A small masked spectrogram model, trained from scratch.
Model: norm batchnorm, activation relu, widths [128, 256, 512].
Training: muon at rate 0.012, 11700 steps, batches of 256.
Data: trained on single English nouns, adjectives and verbs, spoken by a formant synthesiser in many voices, 38.3 epochs.
Rows from block 3 of a small masked spectrogram model, named by matrix and row number. Rows with one number belong to one channel. Each number is 500 + 25 x the weight over its row's rms, rounded and kept within 0 to 999. All counts start at 0. Numbers have three digits each.
Before each channel's rows are labels from the 100 clips, of 14848, where the channel reaches its highest value: "peak in band" is the frequency band that holds the peak; "peak on" is the class under the peak. Only what is clearly more common there than usual is listed. The data: single English nouns, adjectives and verbs, spoken by a formant synthesiser in many voices. In brackets: how many of the 100, against the usual share in percent.
# convs1: first pointwise conv (model.blocks.3.convs.1.weight, 256x256x1x1), inputs 0-127
# convs3: second pointwise conv (model.blocks.3.convs.3.weight, 256x256x1x1, transposed), outputs 0-127

peak in band: 1000 to 2000 Hz (60 vs 12.5)
peak on: /aʊ/ (27 vs 1)
convs1.101:483504536502540482528459492511497460511523482475505492496509523493487526467461516513511520537490542537493568440494551488510504535518521523485485493416506482428540469488551506493493473508522498503484482484466499498485489524535495494527484494501513480493526481474470480513475468487496511467496483529444478468454549515500468454534489484504508498516500513451538511479506510507490500478528
convs3.101:548478498518524519519515494503524488519437443504496504514496486494488520504501534532502529494497502511491498490521538477511489540472503518484508489542482506490494482473465524507486491474492490453446529493496412487539504498517479525508521537465490462529515487480543479490487523481461495460492505541452518458468473470473543487501463476518516490521478524537456503500508513472495531532464

peak in band: 500 to 1000 Hz (91 vs 12.5)
peak on: /ɔ/ (68 vs 1.9)
convs1.2:488508500531540532463489484516499471503506454485521493494456477527514518531550518492487527516517502537504495493487519499467497521511497509498518516500521508495474492529513495482487508503465470451445480501510529477436544497508503496464524478511430538477495484457486485497496499506494500541515496512483513527502519466496460489512514506506450539469480476483470510524469570539485534455507
convs3.2:469524454469522476475473503476471505478523451478511506515476489529482480465496486501515484523541509500515520564487462480508481532505486520498503514509509495502524534497510518523525483465489513480529510520470511527495489524511485484473517534482526491496474507546473485524515524511493519483512538524493511492493522455436483515495509469501547515460514478514513512519438527517466488510504

peak in band: 500 to 1000 Hz (36 vs 12.5)
peak on: /t/ (26 vs 3.3)
convs1.255:502467536489506492516530478521540486459456493515485468523509530489513487519484487525521503526475464468518454541505501527543530499470504443520525496495497519494490450494517528481515526487512519515519498461477493495493519480500535494470488513510521498501507521493489478484497491474490535449500508476467515532498504499495504473587470506518517488486498518516515469523502517490499475534486
convs3.255:528483505493485469507524507546482473502508473502493491516505530538505503487506482492478501459533499527486489463477519499525479489504528689495490510509464502497483517490468537465461541533514511483499530513515520494535505506481466481498511497556515489484529531499501542524514516540477497538517482510490475523490517515492520521479456517524495525516458486490514518539504492530504500509513

peak in band: 500 to 1000 Hz (79 vs 12.5)
peak on: /n/ (26 vs 1.4)
convs1.211:490460543486540490526525500521466490496469450521503497469530496532497514505514463497474468494524452485536527544524468493508523502537508497516475517484498507487542490530442465502533474499503503505522469522483486511498524518458510500527481463520512520522496526502494501528509483494515518516524498524423528546468499466480487498466499485453505484489505502479489502506485481511474508516465
convs3.211:484493449478497489471457510477506498543528500474524517530493518505507482509532469464519502507498544465494511511476430485486492468516492516481489488499535512526494501521489459511472502504497506535449501504464470527510475482550531469477540509476501502489497545504480534524504523498488530530486499480517461490541512529524524529509497537492509497476558547436481479484503476517462492488488

peak in band: 500 to 1000 Hz (35 vs 12.5)
peak on: silence (95 vs 56.7)
convs1.26:539514537490513512524488497482553456513491497506501537491455511479505497511514466512484428527501473488529501504530495529508498508495488486510528505556405518502524493511509534490501511480485484483509498543467509481475483510507494496574520507530521522525496510511516512505518507449496518522519478419508485507492535497495530482498505513496462486570502544484488513504485496477481482515534
convs3.26:493498499522501481502474461464531488470487530507503443496471488485534486503515514446526530512511504507464476555485504502458514438479500496475514515491503582489505501513499485500512487478517456494482479513494514485479499488490523493494493512459483478504499482529477480465536467525502496514511511491512482493456511478526483498503513506498452466483527477506515495464487500490474505468502

peak in band: 500 to 1000 Hz (77 vs 12.5)
peak on: /i/ (26 vs 1.4)
convs1.249:510484486492484497501486510486518493512539487510530510525476485507506519483521491515498503563463493507524493470495531563448492501537511532514515504477491509489488472497455491484509498487496533492503488472534503469524459548489485438540462524509504515517479537508498458512480508457519497488504483532513516501508492495532478497445525518523490488506507485527493506516467484523519466504534
convs3.249:492497497493489482489495580510482458502494477481532470533523509473486503479539481494471532451474515471472478490441442532552523516531505482476556487503523506503492537498505501504515498535506486506497546510505526519544486510448515476553527496518527498484504521507497504514537571500534492517490504477478484503482516502505511490476469526548490484534498528508556521489523463510500503509499

peak in band: 500 to 1000 Hz (68 vs 12.5)
peak on: /tʃ/ (32 vs 1)
convs1.230:500492516514465525484501474468485484497470488513496542524480508468514501462524499542472472476517496472479467479499509489553490524516492481498514525519545521504479495520516515508504526495528522524474532514516486502479473519490491455446377554544529516473522533526497488494525471550459479518520481508467509511475533510485523481509540511472508504496524491500507503490495500470487521493471
convs3.230:488516477494502480502468501509522578503479536455469514521481498527497524514486475492494451416500490527494525505474510521499495502502498534560456512476504490502539500506511507465499500497497541486464472488493495488489476501548483515517520512482473504532471496521489510491497452508480472488510480516583460480488523480485546496486516495514565504455514451554514512463493499531476434472478

peak in band: 500 to 1000 Hz (58 vs 12.5)
peak on: /tʃ/ (29 vs 1)
convs1.79:507506504522470506492481532513519521508500565515512468476458494486479498481466456463498492513513545516532504511479498502523488479519495490465463524523514478527501492528516460505484430477489500422499521529489519518542450476503442481509517442510507510505492485542493505493488523475504507492487503510498528483548457550497506517496480485542475476482492512527528478542489481509502471492467
convs3.79:498557498523520480484486521522468499556502485502556522460476492481520479466507517546471481511466499463514519511513515502486472511501522515489488483501458518472468579562491517515452494460524508508471524512511484516510468515499466522506483459472494498515504538500523484490506476560535503463495522519502483529485516497499513548495522471504502527479474510501543504557501517494448509481506